config.toml
depths = [3, 4, 5, 3]
eps = 1e-08
merge_dims = true
gradient_centralization = true
steps = 17900
Rows from block 9, named by matrix and row number. Rows with one number belong to one channel. Each number is 200 + 30 x the weight over its row's rms, rounded and kept within 0 to 999. All counts start at 0.
# sq0: squeeze pointwise conv (model.blocks.9.sq.0.weight, 128x512x1x1), inputs 86-171
# e10: expand pointwise conv (model.blocks.9.e1.0.weight, 256x128x1x1, transposed), outputs 86-171
# e30: expand 3x3 conv (model.blocks.9.e3.0.weight, 256x128x3x3, transposed), outputs 10-19, a 3x3 kernel for each
sq0.68,221,196,159,194,256,226,232,210,187,182,216,164,214,212,193,167,178,199,151,192,222,187,235,176,200,188,241,184,217,157,208,242,166,204,188,218,224,180,205,200,217,235,204,179,224,223,223,193,192,212,213,191,171,202,215,171,218,175,215,207,244,202,199,161,209,203,183,163,210,274,184,201,226,210,186,226,180,187,221,187,195,187,234,200,185,208
e10.68,198,180,230,209,122,185,322,197,156,218,221,257,179,177,216,232,170,242,195,235,164,217,211,202,169,182,230,210,152,265,202,180,189,233,205,229,213,184,200,190,211,181,229,199,212,182,178,190,206,230,243,185,241,247,200,161,209,225,218,204,175,183,183,221,189,272,183,210,179,234,252,250,164,150,197,191,215,170,210,204,186,132,204,214,192,169
e30.68,203,211,224,229,204,262,225,170,185,183,202,141,226,198,277,154,207,218,176,221,190,183,175,239,175,202,215,215,208,160,200,271,187,149,233,230,226,210,141,197,196,196,224,212,216,151,129,223,173,183,198,237,240,185,197,220,219,189,173,197,203,236,134,195,243,213,185,209,220,170,186,206,243,218,194,206,194,190,218,228,223,171,189,227,230,228,231,219,187,167
sq0.69,233,228,217,179,215,184,209,174,226,221,193,208,233,158,231,229,205,199,209,180,173,226,222,202,175,205,195,219,205,170,226,205,199,191,240,187,167,241,171,182,217,179,222,213,169,178,205,231,252,182,261,141,169,178,221,204,174,160,194,217,185,214,202,222,254,194,233,206,184,241,197,191,248,216,198,236,198,205,209,175,184,198,212,243,205,169
e10.69,155,151,134,220,96,194,209,153,184,156,161,174,179,152,203,234,166,166,147,174,177,215,175,207,189,154,182,227,172,159,244,201,234,200,204,222,147,156,195,181,185,184,171,232,170,175,176,216,186,184,132,190,149,205,200,166,234,242,217,163,174,202,232,244,220,236,216,222,203,209,214,203,179,191,192,136,131,232,151,174,186,184,157,181,195,208
e30.69,173,160,213,185,219,167,227,153,175,142,208,276,209,205,147,155,182,196,223,230,207,188,200,182,265,203,205,210,198,170,188,217,184,198,132,203,181,215,198,200,165,241,249,186,179,212,186,192,179,201,149,199,204,166,214,227,170,217,160,175,214,253,200,189,206,189,241,143,208,203,207,244,174,242,198,233,186,209,274,182,203,189,189,217,203,248,185,178,181,178
sq0.70,191,245,233,174,204,173,188,197,204,208,198,153,192,233,206,204,167,196,208,194,204,222,193,181,208,231,228,178,180,187,168,213,220,205,147,202,156,152,201,206,207,191,227,210,167,227,200,198,257,191,200,153,180,228,191,193,217,188,169,150,181,196,205,226,168,186,228,192,201,284,221,169,247,175,187,201,198,231,235,175,195,215,187,129,200,212
e10.70,205,250,224,175,182,192,162,196,191,207,243,168,214,213,244,193,264,204,183,213,198,229,249,218,218,168,217,265,188,188,201,160,218,217,177,213,221,194,201,204,207,229,228,201,186,245,190,247,196,227,189,256,223,246,232,197,183,171,234,168,216,164,217,174,189,230,165,163,189,205,195,167,205,193,247,215,179,178,144,213,189,224,222,149,171,242
e30.70,187,234,253,172,168,238,197,195,221,232,223,254,206,184,196,179,173,238,211,186,220,169,193,236,198,228,230,214,210,210,173,189,174,178,185,199,211,177,202,186,202,203,212,210,210,190,203,192,182,231,193,195,208,164,207,210,208,250,240,131,198,215,214,223,156,201,258,175,224,212,197,185,218,198,223,234,187,174,161,179,217,161,213,208,192,227,164,196,206,206
sq0.71,214,182,175,218,177,160,163,172,188,175,204,208,191,260,169,181,206,197,188,237,187,199,231,269,240,150,246,187,222,183,253,194,181,216,208,188,208,237,205,205,193,182,174,163,195,200,182,174,225,231,235,172,211,180,156,208,198,186,179,198,177,224,228,255,225,176,224,210,225,251,157,209,225,194,191,172,217,214,217,202,213,170,184,184,200,147
e10.71,304,213,164,217,265,244,235,166,209,240,242,200,177,188,193,218,197,250,255,244,217,169,138,216,211,148,168,219,183,188,225,246,224,156,185,194,237,223,200,212,200,175,183,199,166,255,195,191,244,186,229,204,175,207,197,146,169,180,168,223,248,192,229,254,200,231,239,168,192,150,161,252,245,233,177,184,216,174,254,181,203,198,166,217,212,194
e30.71,238,200,209,219,190,255,160,230,204,244,183,243,174,263,157,178,215,222,168,259,134,224,226,198,178,210,193,191,227,195,188,230,185,216,190,186,195,220,244,172,186,214,209,192,233,222,203,203,243,229,219,140,205,160,156,262,244,192,213,185,207,177,200,208,185,200,202,227,188,185,174,170,223,208,185,199,199,186,223,127,236,152,186,214,195,200,186,198,182,200
sq0.72,158,172,191,183,175,170,226,190,178,172,221,233,209,170,255,209,158,180,226,212,179,228,212,211,192,207,186,150,176,229,174,213,199,182,280,187,171,181,165,228,201,191,210,211,233,110,227,192,237,243,223,202,241,198,195,163,208,232,191,223,236,203,178,240,252,189,177,178,186,199,180,221,172,168,205,238,216,223,155,142,178,208,185,227,150,214
e10.72,243,189,204,209,213,160,220,214,221,237,211,162,203,221,170,249,228,179,194,165,257,211,172,157,170,231,223,199,136,134,187,218,196,175,183,205,176,154,212,194,204,238,236,169,200,211,259,211,176,174,238,214,183,214,194,255,207,223,230,187,210,205,186,210,232,159,245,234,211,226,166,182,183,174,215,182,171,195,227,271,151,181,206,204,177,243
e30.72,231,133,249,181,173,191,196,209,139,222,210,224,227,179,152,202,194,216,141,203,192,180,243,196,206,169,224,252,203,188,208,196,178,259,181,189,160,219,178,200,144,229,256,186,204,247,185,222,205,215,214,196,188,159,222,247,241,179,158,242,216,175,187,237,192,241,225,222,188,217,220,193,268,173,154,200,120,215,112,221,152,241,197,154,175,183,199,176,251,160
sq0.73,219,188,178,203,239,121,201,257,222,205,152,176,164,221,191,192,189,202,231,166,190,241,225,189,165,179,209,183,227,217,211,164,168,185,225,196,228,216,181,195,97,203,203,242,202,194,222,202,209,234,229,238,174,215,181,196,205,238,168,199,225,223,171,294,228,176,247,207,220,207,217,190,171,181,197,198,170,192,144,236,178,195,199,208,211,237
e10.73,206,208,194,145,260,168,207,217,171,228,219,188,184,212,270,182,193,159,246,250,199,211,237,211,261,183,242,187,205,230,212,231,156,208,178,188,157,222,203,221,190,227,202,168,215,151,266,207,186,223,253,140,168,241,202,235,200,252,179,211,204,240,209,168,166,137,212,208,236,178,204,203,202,190,218,202,219,175,224,242,203,200,239,205,211,197
e30.73,185,217,205,227,228,181,245,173,182,251,179,234,181,166,181,195,234,197,223,226,178,174,202,159,218,159,217,220,205,268,191,242,225,215,172,156,194,220,209,185,154,193,207,181,189,226,166,194,217,144,176,234,214,235,211,238,139,207,177,199,181,197,231,173,201,201,153,232,185,177,204,191,193,169,208,223,213,206,184,210,236,159,219,239,175,199,144,185,228,220
sq0.74,169,224,209,194,236,182,176,205,235,217,229,196,168,224,178,195,180,214,204,194,208,175,209,235,197,251,214,207,211,129,211,219,200,190,148,226,199,175,156,263,147,190,178,257,209,185,205,137,209,177,211,161,210,213,174,196,173,155,178,218,213,188,162,239,172,150,194,194,205,172,198,146,219,145,182,164,174,195,228,131,227,203,248,230,183,204
e10.74,144,210,164,215,209,203,134,184,162,221,210,162,243,196,191,184,206,233,214,187,255,175,196,197,215,237,214,190,179,193,189,192,180,188,208,233,218,210,174,172,197,216,198,165,157,197,200,200,200,180,196,223,212,174,244,245,230,283,137,236,220,247,150,184,198,180,225,238,173,174,187,224,198,125,214,169,217,224,227,253,207,165,241,145,241,232
e30.74,173,231,161,206,166,224,227,195,190,216,181,187,213,202,172,196,200,182,181,103,225,172,243,179,249,146,186,253,187,189,177,156,194,214,206,184,184,192,212,157,179,158,201,229,241,231,207,156,186,238,205,253,220,202,196,226,197,214,216,196,191,238,203,174,218,155,199,174,218,135,167,175,211,245,183,188,174,222,202,212,201,233,215,208,258,155,211,139,188,193
sq0.75,211,213,200,228,200,181,189,211,171,162,187,167,205,259,253,184,165,206,160,231,196,181,213,148,198,187,259,201,221,162,181,196,201,143,187,193,231,166,201,243,278,190,195,218,250,243,203,190,201,255,151,226,165,204,173,175,223,202,198,223,247,198,202,242,183,206,191,196,164,213,231,208,189,206,198,245,186,247,205,194,208,225,221,165,241,207
e10.75,181,146,157,238,218,174,231,168,191,201,137,149,201,212,223,193,191,177,186,175,194,175,187,205,163,242,239,155,191,205,171,270,205,218,207,192,248,195,213,212,220,235,223,196,178,219,224,201,126,224,176,229,215,237,215,153,217,159,198,185,178,214,180,189,167,164,219,203,208,232,207,196,206,247,185,213,147,150,167,182,205,234,207,174,202,240
e30.75,197,205,198,174,186,167,242,200,219,286,224,182,183,229,203,219,185,207,228,195,167,210,175,198,200,236,218,224,229,228,212,205,198,235,250,146,213,237,181,216,173,190,164,186,218,249,176,226,205,199,183,227,252,190,207,191,214,166,199,214,140,109,231,198,145,211,200,162,193,207,197,220,192,255,223,253,194,242,211,217,172,198,184,189,214,221,189,191,204,177
sq0.76,198,173,221,170,212,165,202,176,232,224,201,211,230,169,242,179,207,238,189,201,212,202,207,196,200,184,207,201,213,173,196,224,216,214,276,215,179,127,180,194,182,185,184,202,191,198,208,204,201,205,201,207,191,181,190,231,156,231,243,215,145,220,202,193,225,165,186,212,196,197,214,212,214,162,213,230,225,219,218,217,222,182,116,207,187,187
e10.76,159,191,186,197,168,225,199,206,211,201,201,167,221,224,215,156,203,237,177,171,192,164,236,183,190,182,210,182,196,209,180,208,207,195,216,218,182,232,215,223,216,194,176,188,230,233,257,243,187,198,168,206,180,215,144,242,125,264,168,213,180,296,160,157,158,222,173,190,236,244,195,156,184,186,261,214,218,179,216,197,204,195,209,193,204,221
e30.76,187,290,185,181,181,234,212,163,211,211,235,233,274,229,177,176,220,206,176,240,245,174,208,165,216,198,207,203,239,246,171,188,233,235,175,180,179,188,178,208,208,251,201,272,166,172,222,145,180,220,214,191,204,218,254,225,173,251,232,232,176,259,162,198,160,200,176,142,220,196,216,174,211,187,206,206,166,201,203,182,237,180,190,221,232,216,220,177,184,179
sq0.77,225,176,209,199,203,151,183,210,236,203,177,252,196,235,195,216,187,177,173,219,210,183,186,215,202,220,187,206,169,209,176,219,206,185,195,225,267,179,147,223,214,174,196,186,187,172,186,226,209,189,164,187,168,238,218,263,194,216,191,205,187,222,215,197,182,145,207,167,249,181,169,233,187,205,240,259,221,200,203,218,206,217,178,212,203,167
e10.77,228,139,244,214,182,221,217,180,123,164,206,238,198,194,199,218,193,221,153,212,212,221,153,182,191,233,191,176,162,193,190,242,206,196,249,229,168,182,187,208,199,162,196,229,170,220,170,194,164,244,201,224,264,235,171,239,192,173,172,262,218,175,201,193,218,169,186,220,178,110,180,219,224,176,215,230,197,213,202,173,197,149,201,204,208,200
e30.77,157,182,235,202,164,212,206,228,212,224,195,188,185,209,210,212,204,246,240,156,210,245,225,198,220,205,193,239,214,167,236,147,143,238,183,204,237,213,204,240,246,216,232,224,195,215,179,168,250,133,172,187,163,220,145,252,198,176,194,226,204,192,195,229,224,206,229,199,195,210,165,185,145,194,199,185,221,305,209,129,196,135,250,210,232,200,233,240,172,181
sq0.78,193,137,154,166,253,171,242,143,181,220,275,181,162,165,235,203,161,211,210,247,227,202,177,182,229,170,153,170,211,197,220,161,159,189,188,173,203,209,218,198,189,188,185,209,265,162,189,202,195,242,192,145,174,166,159,227,187,183,167,150,178,183,156,229,170,192,212,162,184,223,193,164,191,229,216,217,177,243,129,170,226,233,229,197,205,241
e10.78,195,167,164,243,231,165,210,197,206,201,222,206,234,229,109,245,196,134,157,197,144,230,209,135,186,186,225,191,164,226,162,226,190,214,186,236,185,236,176,206,205,202,218,233,187,216,237,234,244,237,176,180,179,181,212,164,238,218,212,211,210,168,246,231,137,155,173,218,240,178,210,199,191,160,184,174,168,253,168,170,177,174,167,206,207,195
e30.78,172,178,219,217,213,201,226,223,189,224,200,180,208,172,181,188,212,183,227,193,179,208,142,188,243,182,152,270,151,219,267,188,187,155,221,193,160,186,228,214,168,165,237,169,226,233,254,185,238,171,202,142,166,190,142,180,233,177,233,166,175,202,208,206,194,201,228,175,221,159,264,215,181,236,158,181,176,166,186,151,149,144,236,182,221,194,233,130,220,181
sq0.79,180,166,193,178,263,197,178,224,175,172,206,191,193,221,157,158,199,196,227,204,203,218,236,204,198,231,179,215,167,184,233,236,170,199,221,172,158,201,133,228,202,211,192,165,216,206,185,228,174,189,222,202,181,210,221,178,188,195,174,200,222,177,205,199,214,167,157,218,245,236,216,225,244,166,177,186,156,203,189,235,228,234,227,238,198,168
e10.79,182,187,207,245,218,198,181,243,197,214,194,158,269,133,159,209,217,198,186,180,229,189,227,201,200,166,193,177,172,194,219,141,236,217,162,184,200,234,202,217,224,200,186,231,193,151,181,252,204,215,187,250,222,169,181,184,173,197,177,240,213,202,212,95,203,140,167,239,244,216,202,164,227,187,200,227,190,200,279,209,189,203,167,189,241,205
e30.79,229,173,203,192,262,219,185,213,197,231,216,231,247,200,211,198,156,162,214,211,181,173,232,155,216,223,169,238,226,173,141,164,193,312,159,177,173,251,169,224,181,159,170,195,286,207,181,215,187,206,238,242,174,170,241,130,246,228,210,168,178,164,166,211,216,195,191,235,220,198,172,149,191,231,161,179,223,193,241,221,266,174,183,183,167,193,203,202,228,174
sq0.80,209,203,167,267,164,248,195,178,147,251,167,126,225,228,225,242,216,207,209,245,210,203,157,141,252,207,240,198,250,202,195,215,216,193,193,264,217,193,193,138,207,193,190,179,216,176,188,237,202,213,205,232,191,182,170,172,214,202,205,174,228,217,206,157,239,156,217,169,173,221,189,183,197,226,229,171,184,173,260,230,212,199,182,192,146,184
e10.80,248,219,180,204,259,156,202,201,183,292,195,201,226,193,227,246,206,228,189,240,196,157,200,159,188,161,213,206,142,223,198,185,197,209,183,238,218,191,158,225,216,236,193,231,192,254,123,200,176,214,250,214,153,219,204,196,198,206,156,216,163,175,213,190,195,181,184,215,202,213,234,171,184,188,192,221,168,192,283,150,218,237,196,220,202,172
e30.80,235,201,228,153,208,183,221,184,223,259,172,201,184,201,207,239,211,181,211,216,154,199,201,210,206,205,219,289,188,184,207,232,207,229,207,199,252,185,168,282,156,156,253,197,173,242,185,205,109,227,210,181,208,252,189,243,209,197,223,279,203,208,228,185,197,171,192,192,210,154,236,215,236,172,215,132,274,167,197,197,253,171,180,243,211,258,210,192,191,230
sq0.81,180,178,209,201,168,207,198,179,222,194,170,230,224,193,201,216,250,231,201,204,235,191,154,180,181,232,207,192,173,214,214,175,210,182,215,189,174,180,238,138,165,220,190,207,181,134,258,161,179,209,210,220,224,144,188,170,177,224,179,197,220,242,218,211,157,231,201,186,211,275,220,181,208,182,256,198,231,208,153,199,221,190,182,171,188,196
e10.81,186,230,199,219,146,202,250,142,217,185,220,142,209,226,163,225,176,166,221,148,223,194,158,169,200,211,223,245,169,165,190,184,187,187,205,178,194,144,160,184,202,233,234,235,225,222,234,214,202,200,257,231,221,190,194,177,212,130,200,182,217,212,217,186,215,144,195,198,196,186,216,194,185,200,173,130,264,266,231,216,171,223,196,157,195,200
e30.81,174,186,196,174,253,252,196,190,159,174,195,224,249,176,188,147,213,193,117,216,318,182,181,202,209,160,187,205,193,172,187,187,219,221,180,209,220,201,183,180,187,222,234,168,165,200,244,239,204,176,199,257,189,176,217,205,129,188,227,209,174,150,191,223,200,181,233,213,175,181,257,238,200,226,248,180,228,178,146,245,136,229,197,196,198,177,213,228,155,279
sq0.82,213,191,175,207,206,187,210,202,180,243,253,243,195,106,182,210,153,218,210,179,193,248,199,173,181,216,181,188,184,224,157,174,198,231,209,192,214,214,220,188,242,172,210,167,141,182,155,218,191,182,186,192,177,221,240,163,228,192,225,207,190,167,225,236,186,145,103,173,242,136,213,166,222,218,230,181,185,142,199,214,155,237,180,184,202,223
e10.82,253,184,180,129,149,195,198,171,187,194,196,173,202,274,144,136,171,194,193,203,227,199,185,247,193,152,229,176,238,190,146,217,245,189,193,160,194,216,166,218,215,204,265,189,209,196,194,205,198,222,225,166,192,164,205,200,196,196,168,231,227,185,162,196,219,185,191,206,200,227,177,216,216,175,187,233,187,242,221,200,204,175,226,229,206,225
e30.82,166,185,150,203,208,216,188,201,198,227,168,211,220,195,224,199,244,214,167,148,201,210,177,215,199,196,200,182,185,161,226,178,202,213,149,230,173,193,215,154,180,171,210,191,204,183,158,165,202,170,217,203,215,222,220,228,165,207,229,186,230,151,156,222,226,164,244,207,161,184,209,229,213,183,191,239,172,225,209,192,195,165,192,122,153,264,191,182,212,183
sq0.83,213,192,163,193,222,225,224,215,180,134,153,203,159,184,160,189,192,198,185,217,197,194,224,194,209,208,194,201,178,173,211,194,221,206,177,164,232,236,213,186,159,182,192,232,209,189,191,193,261,187,223,195,158,218,176,211,207,200,173,209,195,201,208,178,214,181,199,213,231,232,191,195,223,223,247,155,220,232,171,255,190,181,231,189,205,187
e10.83,283,166,177,175,225,191,183,209,183,237,261,210,170,187,174,217,233,239,238,223,248,244,243,223,184,202,184,192,186,232,224,207,240,225,228,168,213,190,190,209,205,184,171,214,182,148,239,205,219,141,216,183,226,130,200,213,245,192,196,199,177,201,194,209,198,160,227,200,211,196,227,239,186,208,173,160,266,250,117,161,206,215,195,243,191,237
e30.83,179,220,198,178,181,263,209,183,239,176,233,178,244,225,179,221,182,222,246,192,206,181,276,161,180,252,175,187,182,255,232,230,179,222,193,183,221,209,191,192,206,209,236,237,202,234,194,243,189,232,173,189,164,188,186,172,218,214,227,211,229,151,203,235,211,163,229,212,201,207,210,202,214,215,229,161,222,213,223,217,223,173,229,242,203,203,196,228,216,179
sq0.84,166,211,195,200,240,168,194,210,217,213,150,173,178,181,170,209,250,195,204,169,220,214,221,247,222,190,175,211,197,201,210,217,201,166,212,225,213,272,204,188,203,186,176,164,204,129,225,191,201,166,247,175,189,217,217,188,185,196,183,188,219,263,226,225,221,262,212,198,231,183,225,214,215,211,184,177,205,175,213,222,211,229,272,205,204,166
e10.84,229,246,243,225,202,230,221,191,156,193,209,274,190,254,211,143,243,232,192,130,139,176,202,205,196,211,179,246,185,297,173,201,210,104,238,187,275,240,185,186,206,184,199,162,204,199,200,227,189,251,206,179,128,162,235,210,200,152,219,210,186,173,166,184,185,195,200,151,236,248,208,285,205,155,192,229,174,193,177,189,193,204,229,168,211,143
e30.84,215,191,205,196,213,209,199,188,157,153,204,138,237,219,179,196,191,211,196,235,190,250,219,152,177,233,162,244,163,188,226,161,243,193,235,206,200,210,216,178,205,199,198,173,191,188,165,208,240,221,171,225,232,197,238,206,188,216,212,200,227,175,213,194,226,207,261,191,278,203,156,230,149,163,182,199,239,192,228,192,172,241,221,194,186,188,166,212,253,139
sq0.85,260,201,204,191,209,241,178,222,189,181,191,200,245,181,208,212,205,159,202,238,213,166,241,136,181,196,224,175,200,212,213,200,195,198,258,245,149,202,173,150,246,187,171,206,272,217,280,167,179,155,196,211,184,161,203,260,181,167,204,156,184,211,198,220,168,236,262,248,198,194,161,185,188,200,128,225,174,220,183,225,178,184,188,207,226,198
e10.85,197,228,256,201,191,208,168,197,189,237,233,227,206,199,159,240,206,171,228,174,169,221,206,226,218,251,212,212,218,173,264,187,205,230,211,166,180,205,198,208,207,154,236,206,201,153,210,124,238,200,184,183,198,230,228,142,197,200,201,186,209,197,204,186,221,281,192,212,212,250,234,185,201,188,235,268,231,195,191,243,228,205,161,224,164,214
e30.85,198,174,210,217,206,216,170,216,217,185,213,134,197,158,179,158,207,193,200,194,202,194,234,216,216,277,168,148,179,201,157,210,200,217,219,216,150,167,221,216,178,200,193,247,118,180,190,207,186,198,170,274,252,181,193,164,201,235,192,149,244,267,175,234,206,203,222,185,194,246,142,256,161,204,211,222,193,230,191,195,184,239,197,186,176,188,198,174,201,161
sq0.86,187,225,164,176,220,245,202,180,194,214,249,200,235,246,174,158,207,202,162,200,194,208,209,199,193,214,176,186,216,202,252,211,188,194,184,214,191,243,203,171,177,188,177,237,236,187,206,186,203,201,151,193,176,179,214,184,171,246,151,210,153,209,170,202,208,206,227,230,122,227,198,198,178,122,214,221,245,154,205,167,194,185,160,208,219,145
e10.86,199,197,266,196,175,182,224,152,191,212,231,191,194,220,180,255,205,195,161,203,250,200,193,125,229,213,215,163,199,250,186,231,231,173,204,168,210,216,180,216,203,162,247,203,208,138,216,199,226,221,202,162,172,267,210,197,216,206,156,188,218,188,220,228,204,171,170,170,230,186,189,157,182,164,174,213,155,216,194,184,218,170,211,222,226,214
e30.86,145,238,197,273,167,258,238,175,131,203,199,242,200,163,186,221,219,186,176,217,226,156,205,253,204,146,220,222,221,182,206,204,243,179,230,176,174,202,180,180,214,192,198,207,202,190,211,207,209,173,151,221,180,208,194,172,216,180,271,198,154,189,183,157,218,159,213,230,209,170,166,206,203,221,219,252,220,205,210,285,195,247,171,233,183,257,177,246,207,202
sq0.87,200,161,210,190,155,204,192,226,221,190,196,209,200,192,181,180,204,183,187,197,216,192,210,222,254,192,181,230,238,205,158,150,183,198,203,193,216,165,236,204,275,234,260,214,233,140,226,168,158,210,206,237,221,122,206,215,178,179,188,203,161,179,192,242,222,218,195,208,221,222,225,201,233,155,175,217,204,217,244,244,240,199,166,187,182,211
e10.87,207,179,163,199,238,219,142,189,223,258,218,220,172,181,230,169,183,190,207,153,169,196,179,218,192,157,177,246,175,200,189,238,171,196,205,204,222,180,231,188,198,231,233,211,172,249,176,161,212,200,234,231,152,225,218,193,221,197,201,140,191,160,233,216,227,170,237,216,190,193,219,211,242,194,182,250,227,240,225,259,202,182,212,220,129,217
e30.87,175,210,250,248,184,196,187,171,205,214,242,172,164,195,206,176,220,174,227,124,223,193,224,167,174,250,231,266,197,223,179,269,141,207,230,154,201,156,198,194,245,215,198,216,183,221,218,201,201,225,184,198,263,172,176,223,225,115,196,245,244,269,188,224,167,207,201,188,166,219,150,198,158,211,259,219,200,258,201,239,215,191,180,185,137,226,220,155,187,148
sq0.88,171,235,198,178,203,229,216,211,195,216,187,208,227,132,171,197,205,202,167,234,223,194,213,211,201,211,250,178,154,193,192,217,191,203,184,244,237,257,203,210,173,180,184,217,206,144,202,152,167,195,224,217,219,174,194,223,208,196,208,172,254,248,179,243,163,207,213,190,232,185,203,200,238,186,107,197,175,164,202,157,154,154,183,194,215,235
e10.88,221,187,209,196,237,253,181,172,196,206,180,245,235,241,204,173,194,250,187,239,163,210,221,216,194,264,176,156,190,221,238,216,238,127,202,193,209,238,229,213,215,171,207,195,208,252,146,224,195,182,114,195,223,127,203,214,217,186,180,230,197,271,231,177,210,219,211,215,176,174,217,196,192,229,230,155,214,228,196,169,222,249,191,149,230,219
e30.88,188,175,183,45,181,269,189,202,202,203,194,166,168,206,253,199,196,212,212,227,219,219,177,192,198,195,212,221,168,187,214,162,190,222,230,230,238,243,213,184,228,274,184,184,244,228,148,188,221,163,215,180,194,198,243,235,210,238,181,196,219,227,256,218,186,189,213,186,138,219,173,233,212,170,244,233,205,201,257,144,250,202,174,179,206,221,171,244,202,234
sq0.89,222,174,252,229,176,155,216,223,187,181,192,174,198,204,187,216,211,228,160,222,193,204,206,210,216,231,188,229,163,174,220,228,172,198,169,158,252,214,243,162,182,165,228,179,212,159,234,197,174,161,221,203,156,202,269,214,187,237,149,245,189,157,198,187,233,210,180,188,194,186,187,219,216,210,234,179,199,228,163,210,193,226,211,187,221,191
e10.89,152,202,242,175,156,165,147,183,176,198,232,201,224,257,128,157,175,217,226,154,215,190,186,172,236,174,262,192,207,216,237,156,177,222,131,178,158,175,204,189,212,187,184,168,219,194,165,194,185,136,236,157,180,110,177,171,233,168,202,202,199,178,189,195,163,172,185,232,207,134,149,153,173,177,226,189,172,204,203,202,200,207,173,163,187,207
e30.89,170,198,198,193,212,204,173,167,168,201,197,247,213,196,149,209,156,214,145,198,257,167,211,222,192,183,210,176,237,183,178,225,186,198,153,187,179,161,214,246,180,198,159,203,258,211,175,166,204,157,223,199,197,196,208,176,160,174,191,257,219,173,217,217,163,211,199,213,162,209,203,249,102,254,177,200,174,238,162,187,219,195,176,230,139,197,182,200,259,166
sq0.90,179,196,187,203,188,226,191,234,275,177,131,207,254,182,223,194,204,243,245,213,209,226,228,214,188,174,149,197,187,232,197,174,218,183,216,216,199,229,203,238,305,173,203,198,233,234,119,168,238,263,185,182,146,209,212,193,219,229,178,262,184,215,216,242,211,190,222,195,211,188,246,227,197,199,189,197,220,217,137,183,137,199,197,249,231,206
e10.90,227,188,223,189,178,188,216,178,229,193,191,246,215,194,234,208,175,169,175,255,196,253,166,229,215,248,198,234,212,193,281,205,188,230,224,224,205,211,215,209,254,223,188,210,206,260,248,187,178,174,193,192,190,146,206,188,232,112,159,189,209,185,207,222,169,245,218,236,202,159,210,185,232,198,196,218,170,226,207,206,163,207,236,182,214,210
e30.90,171,165,186,210,237,176,209,215,136,263,228,248,200,179,250,132,222,189,231,201,195,227,194,211,225,180,221,217,198,177,152,176,206,193,249,218,150,183,248,201,212,278,208,210,172,207,198,203,216,223,202,171,209,210,183,192,145,173,232,186,154,235,174,206,192,193,203,237,216,160,160,222,206,223,221,174,255,191,177,178,240,198,186,239,231,237,119,203,146,241
sq0.91,226,240,197,228,139,206,181,250,229,188,212,200,213,165,176,213,179,196,183,211,236,238,193,180,203,161,247,190,223,199,185,230,148,162,184,184,141,200,196,195,161,242,225,205,226,193,236,164,188,235,191,180,239,202,208,180,225,243,227,176,168,175,177,153,210,208,202,178,189,163,200,177,166,166,247,208,191,195,168,205,175,157,199,187,221,278
e10.91,189,201,205,221,179,189,200,218,198,215,187,213,214,207,189,151,234,229,203,195,226,168,165,188,233,205,217,219,175,165,220,194,203,134,210,193,186,242,224,212,223,176,204,162,205,200,204,227,190,199,222,240,197,196,149,235,163,175,200,169,235,194,182,214,241,194,193,215,213,300,207,209,197,218,257,181,218,213,194,200,204,197,244,207,213,156
e30.91,145,236,192,218,219,194,199,158,189,262,177,214,122,145,210,228,206,225,192,208,180,197,187,194,202,212,183,183,204,219,249,215,170,240,168,233,211,140,203,189,144,146,222,193,210,233,233,226,220,171,198,278,184,195,181,225,150,159,219,214,215,213,142,192,173,134,234,196,230,168,228,171,172,171,172,248,185,200,196,268,225,163,216,170,252,225,222,200,199,190
sq0.92,168,227,201,217,191,186,196,186,226,183,188,202,151,237,176,218,183,203,240,204,240,208,212,194,212,165,205,157,173,251,219,176,216,169,202,218,130,207,217,203,198,195,180,193,201,206,222,216,193,214,177,181,125,221,197,181,258,180,232,231,203,215,182,178,171,200,221,242,174,209,166,231,246,253,223,201,201,137,174,163,228,223,176,220,173,240
e10.92,227,205,232,173,269,213,200,183,171,211,189,176,169,219,204,190,166,205,179,166,190,259,204,218,214,165,191,198,252,215,235,215,202,202,182,225,206,221,196,236,209,154,191,187,191,171,185,207,202,223,226,134,190,194,239,201,186,228,221,205,203,220,213,219,199,219,161,206,161,175,202,224,118,213,201,212,186,185,90,218,266,221,222,220,198,186
e30.92,210,216,219,229,238,179,191,181,229,178,205,182,185,173,254,182,208,174,224,194,193,168,213,200,238,173,198,173,187,165,193,146,182,172,204,189,183,173,197,178,241,193,275,241,216,196,205,163,197,193,226,140,230,206,208,212,292,189,238,203,165,185,213,186,198,199,205,208,264,168,242,257,240,191,237,229,154,169,243,147,276,171,196,220,200,247,203,222,122,212
sq0.93,159,209,212,177,210,237,198,183,179,174,225,242,218,219,200,181,223,230,192,176,170,254,233,176,210,222,229,163,211,244,158,189,189,223,228,232,233,240,172,114,206,232,197,188,193,182,206,181,222,183,270,224,220,185,208,195,214,177,216,152,215,175,247,167,196,205,198,191,155,193,196,167,181,188,158,149,225,195,247,191,173,143,203,143,181,166
e10.93,171,127,141,181,240,236,220,206,230,273,205,221,193,197,198,180,199,188,199,168,201,172,179,215,164,225,169,200,244,208,194,154,212,220,157,216,170,182,212,241,197,195,198,225,190,195,207,217,137,185,209,181,176,197,179,221,157,227,188,175,220,236,196,249,202,224,194,221,204,154,199,196,167,205,206,194,204,191,163,200,192,211,224,204,193,285
e30.93,151,193,243,171,219,135,205,232,245,179,173,166,241,234,172,218,169,213,216,248,242,241,192,195,192,186,214,200,177,227,217,224,178,225,222,173,198,213,167,193,245,216,231,122,176,200,228,194,242,199,210,213,154,210,178,217,223,181,216,210,200,230,181,204,187,166,201,191,201,213,222,190,200,178,309,184,201,142,164,234,175,162,221,167,204,175,216,209,209,213